{
  "model": "contrastive image-text model",
  "dataset": "pictures of board games with random positions, seen at a slant",
  "train_examples": 97500,
  "image_size": 64,
  "crop_scale_min": 1,
  "horizontal_flip": true,
  "color_jitter": 0.2,
  "cutout": 0.4,
  "tokenizer": "word",
  "vocab_size": 67,
  "loss": "softmax",
  "embed_dim": 256,
  "encoder_arch": "efficientnet",
  "encoder_norm": "batchnorm",
  "encoder_activation": "gelu",
  "encoder_channel_attention": "se",
  "encoder_drop_path": 0.2,
  "encoder_depths": [3, 6, 3],
  "encoder_kernel_size": 3,
  "encoder_stem": "single",
  "encoder_expansion": 3,
  "encoder_widths": [40, 64, 120],
  "text_encoder_causal": true,
  "text_encoder_width": 256,
  "text_encoder_layers": 8,
  "text_encoder_norm": "rmsnorm",
  "text_encoder_norm_position": "pre",
  "text_encoder_activation": "gelu_tanh",
  "text_encoder_mlp_ratio": 3,
  "text_encoder_head_dim": 64,
  "text_encoder_fused_qkv": true,
  "text_encoder_bias": "none",
  "text_encoder_qk_norm": false,
  "text_encoder_parallel_block": false,
  "text_encoder_inner_norm": false,
  "text_encoder_drop_path": 0.15,
  "text_encoder_positions": "learned",
  "init": "torch_default",
  "residual_init": "zero_last",
  "optimizer": "muon",
  "muon_scale": "spectral",
  "lr": 0.013,
  "momentum": 0.9,
  "nesterov": true,
  "orthogonalizer": "polar_express",
  "adamw_lr_other_params": 0.0015,
  "gradient_noise": 0.1,
  "steps": 12300,
  "batch_size": 256,
  "epochs": 32.3,
  "lr_schedule": "poly",
  "final_lr_fraction": 0.05,
  "warmup_steps": 360,
  "weight_decay": 0.03,
  "adamw_weight_decay_other_params": 0
}
Rows from block 4 of the text encoder of a small contrastive image-text model, named by matrix and row number. Rows with one number belong to one neuron. Each number is 128 + 32 x the weight over its row's rms, rounded and kept within 0 to 255. All counts start at 0. Numbers have three digits each.
After each neuron's rows are labels from the 100 texts, of 14848, where the neuron reaches its highest value: "tokens" is the input token at the peak. Only what is clearly more common there than usual is listed. The data: pictures of board games with random positions, seen at a slant.
# fc1: MLP up (text_encoder.blocks.4.mlp.fc1.weight, 768x256), inputs 0-63
# fc2: MLP down (text_encoder.blocks.4.mlp.fc2.weight, 256x768, transposed), outputs 0-63

fc1.287:174109104114119149095161118108057160125107111158085183128189104098178101150097121097158147178102182080110115092160120089134120133167093134091068136141106147136184144154131184102140098091136140
fc2.287:164141146148133156223135145143124115083111110166155041141147128057129136124162170073139128161113105129142177161145116100119126170142110135133177159153122133176105183147107160127107107119175116
tokens: "discs"

fc1.583:193133073166057107182085159141096100135084158179123201169114095128182148131119089143149080137099213109168110169116152086119130103133124115121111158084099092121082116125224149152126128178156102
fc2.583:137132086186126193145166104137066138140182130118136147129111136116098108132102092132136079105176071090110109150139115180146115099114117135101153151140129138152117171118131198161168117153144101
tokens: "7"; "6"

fc1.15:164118184116126111132145079137082121149123077104089148124145135091171128103195092108128108102126172158077193152156136161114139101104128109131154055128175145113115159156120185136106118082099189
fc2.15:059114099183155134157079172137139124187146127141128112167110082133168100141134119139102136175091075168105139116167084109142084085127147143187228079085045087160126106148123147117073101137096150
tokens: "digit"

fc1.687:169171140190130112111057133096117119189149181132126140113099119125148136139089059142126110175070131111095123142140173123170194116093110162156112143168119142184164141143094083075167149123155121
fc2.687:138111150088116150117212146152109079133124173078149108145164185060058106183120147114101103171086113132077107105047106176110156144104114149134131090073144128121107128123144127163089122155155171
tokens: "7"; "<end>"; "8"

fc1.499:212122076138176165048090134119186134146132100146134136117160176106135167143054143038078062168169161130117109174146123121127120147136152152104143147093108102140074175152126143099103157150141154
fc2.499:092088182120103133151133088152136077155123175118128077109134055115135160197105123221102164081245118127114136065128114149065096128172109155190045147135082112131108143154125107151121108171170107
tokens: "black"; "17"

fc1.18:151125106126138136101123089111133115138096158149122089087188177119138085096146117159089152138128116161122129133118141143099155153070097088110065140094066158165118165121175200152126095104150112
fc2.18:142081081132161172183128075189193139153136137105171136097063142156170111190204079178184115161175139082136157089118138175123163123132092119107117117064114137137129096106125161137158139145147155
tokens: "white"; "<end>"

fc1.709:090108102131133122125144114100095164099156143207151148147102166130139066195142155145102138136131045150123080149178147124114174109173109134096102125134162121094125087118191111143129138185140151
fc2.709:127103103152087141151163121116115065107173159077138156140122075146113150125132141149182143116141152138133099108082117133183123141104169129156105078150140068152134164093185143105130093186126114
tokens: "21"; "23"; "25"; "22"

fc1.348:072127126067108124181065137098134098073089076185086111088097115075112136106099072166148165111201090162109115089137113116115127139088146173149145107134144122076063125082151141117172110128063198
fc2.348:123119131093144180129128125097154087123160100127154166159166132215100130167120095131124157113115162147164162178197113124125134110103150056143149135104115137078183165077181166161086142150108083
tokens: "6"

fc1.129:084109149072162109150063144179070087152090094090148070102124143116144103098154127190142098061160155099147156165120086119136133158111181169139091049109155125119137127156182169159134098104132110
fc2.129:068139119120078151134132159158133127192102117145134137142126113133155078121110149120138133163163116126114063134150167127115150158129166086101099108114136130186118137100165172131149190138157151
tokens: "<end>"; "4"

fc1.308:143072123139169107141125145184175135134133172178144114169147139180071077234121138068093085099111137138117174145116125070142116166094137153114146147186136102125098149087089083131086143158077105
fc2.308:120148197153155151172205134102145122157167157086103150157151086114137086068135173211123149030122153058106110151116164131134203108098127045166173230110110158090187140097128118134123139091163123
tokens: "7"; "8"

fc1.190:094111118123106171176112106138088212111159167132117081098143101102132108106113136154156125146078098120123157134165105113136109089156113138107149148087133136133140112084151158134116100145109132
fc2.190:080181057134069088139097135165182109138147135117145127134124121161146082126146147163166126193092175154132143180094165162150151241153117130146102124210069163106151135116068106113150121136144131
tokens: "6"; "7"; "28"; "8"

fc1.252:105097073139152107095123125169067145180123123115136104158096093132140180116145172117139160156110068142093145098059178142160094137103128108152098055159148180136166121108170102106141172062125131
fc2.252:098162136184167108115160117171089110117109117111161140184088173152099057187145149131097125175170112157124128141151158154185146156065118159071154103155102101202105101174143121141125133090140161
tokens: "discs"; "draughts"

fc1.724:109156092168101097148112144109145137149116105098104075117149180128133079092171122147104159090125209178142104090124093197103136102173056115111153081102139164088081119166103125113090145085124167
fc2.724:122124037134057148150111125167107180155097174113179157112137157126118153112126120080131110186194103092127106110107127099135065163129140192084123042181114146108131132107154098084127121119117140
tokens: "discs"

fc1.128:151109133116212123109143117118115114095149095111100139129140151082129121151146115126090118087094171141149128124160159128085090150145106173119175177164117087170142131153094055110112119147110070
fc2.128:100095140191148086082165135133218124159117179096077168099151102115151080164106113142212147144144115148107129095149115118143088114108100082118149114139127136095094161125164162152108118187181176
tokens: "21"; "22"; "23"; "white"

fc1.602:135137184109092142095225147088175149114136115174097188185133173165165147091098074118136148106070119161132138163146058127149099094113166175129141079096167124098135164124136087142146056158161101
fc2.602:138164079123090141112093083128139104124194144155066168146149045176083166100084212071153139149125138169107108094148146140124172147118126167101154134090108096124119144143152149129157151145106084
tokens: "white"; "<end>"

fc1.664:041201133146078105143059054094086158092138085192181156153102144138084075107152175176081082121085073182121109049125107120106064161104138110115104124109153096185134145135185143132099112089117130
fc2.664:193125139121157197134133183184063106134149102189108090088153055140159151122111113132184188111133145117155122105089132216141123149165151138080085077155180107147151165134122121163118105125177145
tokens: "<end>"

fc1.669:140134089052128097122139142130096136146084168140176114106119128113114135130142103127079150121139153106101080116217103107083168138119143110110155155164116151089083136067159130083219132129145103
fc2.669:086069077122102109113152088139211106113188131079134124079117172113121143160121143084155079195140150140050077147097114102112126089128152155099093128110127148120121102136107151121116150079112124
tokens: "black"; "<end>"

fc1.711:118123133134072101117132120144145077164127137164122148141119176162145082145125109147065068188118113179132085151164138154185178151131128134094101107152104132109186203121108163122083140121129174
fc2.711:151161126148198096133089131105208112078165061099087149207140102088080110106175149119140078157148119146087139137112149134120105113122086141141139097116188164097055132175088137106117178116118190
tokens: "7"; "25"; "24"; "8"

fc1.170:112104126043171116144119145115158199108132071160102085194138105147161142086152141111089122104168223096116119103150094122144133103152145123208116114127126156178132136102055086133142080132164071
fc2.170:125149099099159160095121089164164155133132165153113170120140076152135150091152064133133106109100100155157112124082143110098133178173173152143135136151213069170181118140125115096125185193130131
tokens: "21"; "<end>"; "23"

fc1.760:161158098104131145117143109133169112078081098106086199135149129160142117095146063139159153109099218128099194160151164114082095129082091112159094145163126104122122104113147107133073107144092125
fc2.760:079104158094196149102122154094115096217182129133152102132118123119097134141219109092146100126131086094174152150154109185138099134094192096150107115158145179097175092094104167101132127121102117
tokens: "5"

fc1.412:140143143086138146122056128147058166119130080197158120161162147124142102095129140148137121130101105168122096137168127132153101105114191085093147133158091149142122110158174105095105163107128155
fc2.412:130134174130080073138106094111131123081077144169074190076105127181082164127152117191144177133133111132098104186135068156073148082092121177103070121114153115213126046147112161141143105081088118
tokens: "6"

fc1.169:078153112152143113147102064110139062140131162135168109156080154120197123076093129066096136116180094141128124101102131135159100133105145136107119099075103148132103116133142174178111080109147110
fc2.169:134140172115100118122121157109192103169134080125153145129158082136158105138096169156080130162107107134152104181125132094177080094130144134147123094170180109127148155170145153167137131111112059
tokens: "7"; "8"

fc1.187:107147118108127113097130130119063115146132130123186192117139130138163121122138125119095140144084132170145117109085132118144130118147098073110150164146133178152111100127143152181140170132081101
fc2.187:184090157124126128152088120111102111153039141081141153100091191092114130124119135186200133165084173108109153124165143157126162105126125090146141124146173145152124100118129084155126179125123112
tokens: "discs"

fc1.81:129134108105136090107119116134123139104150133138077112118179176140100063159121130084150168129099044148125139151119105125112122102117130152098168205103052124166102106077149185154119156160132052
fc2.81:137172100121128145139088079065128078139165079138081098138110073123099200103138113133155178161159117117000128130192107134127096147163132130058108118148123217101137081143173101163125143087141134
tokens: "7"; "27"; "26"

fc1.749:118167064076187104150089133104131173130091179158109126152129143117095130131132169128164134112154117125174121107102158117140124106177182060125137100082131116111120105068106117083081128138082104
fc2.749:154183096166099067101142117144091144047087141123096121136112133197123109185117158143107139132184112147135102102096133137108100167102148131154120118133083163145099128099018103165152167112157116
tokens: "digit"; "<end>"

fc1.378:090123119140196130169071085132143114153112153161048114139062117061125137114131081151140109163099126104114161095110173120180170174132054123080145118118149129161103115163162115115114140175151138
fc2.378:112162146088093135119101084057126081194095120094107127101139137167099074142154156192164135120129090116160065048129128114090129148110179093079125104138153146146095128114136102150134196109136106
tokens: "digit"; "8"

fc1.209:137124117135113116075056129128115109136126127126079211112092210135110179154119135147158112148093151102159155139153106144132131134102087136081138161120100150151128080102181096077109091111110140
fc2.209:139118158147075102182097083112110101131142093119175068146113134129132147130117138133141126108096175083152159083179130182113153160195136090158126118164136130122118125125127058117119127151143120
tokens: "<end>"

fc1.66:152109091105149085104136158164115144110136125133164149114130145088135159138143145137127137140135118181157108139182099095130145190068105148140139165097109093155174106125094170149102176112144128
fc2.66:143147142118109107079108058089162150104095134136163150083101126126152072139140163074134088153048083138124125121105126101201114134185128113196154137171137124142091090139197106152102149165142142
tokens: "digit"

fc1.737:166141150096146091130102154125073127134121106133148155173136156182110095151104067105142165133159142131112104139107160175157102037161131125095132200137089086150169114131170111132156073134075107
fc2.737:179092132075118135096148164156131142190038066087145117110113161178187177135121152115143143105080098056088141096136174114077193117123126136137154183138133156095130133109117162126105112081076122
tokens: "21"; "25"; "22"; "19"

fc1.280:101123144071092094147145161156158087112077140124161155178117156172120110060119039159146153175133152143093148162100113075113130199067135143154076166096118168162143080129133121138069152139146197
fc2.280:070183159044146091120125143110176175120162148109155090138145121097100130118126130137161116103064093092137153138145116083073170113100158192177096151134175118113144134142165124155129138156121060
tokens: "discs"

fc1.158:102132125089159163121142060122171151089063110124154103129105119117094134109116110140090060135076053054116100132102142102120222153140094120049154166145101104095090128142097118079077067113102089
fc2.158:124160091140142143112145063136143163132131143073133174183114162111105089108127119088097161119087071116085143099103060152135147162201121091121119094100143123117150082122131134141155085104081091
tokens: "black"; "<end>"; "7"; "8"

fc1.360:127144133121168157163121157145133115061028130101112145104170102126091150174164130105092163143156125098109099067123118169171176092145167115127125163099127130151137094128127094114090159109159121
fc2.360:121092177121115115111093128130139185082126090129101134119116150156124120091120091101170122163096167102165158090104154122141122137060209105138107170127086132140082097137101151121107095088105101
tokens: "<end>"

fc1.25:154122120130140138078140120149156139117159113121102085099150108179154081163097123133169070131118137132104000124141148141110092121112086082102125134082127157159129049152127134115134154146105110
fc2.25:160183118140107092179128050127108121144157149128153137128122124107107172127133141098153148120114192129158160146105105096089144176118091085102180076136107117136181118100149125128076102109115076
tokens: "5"; "20"; "25"; "19"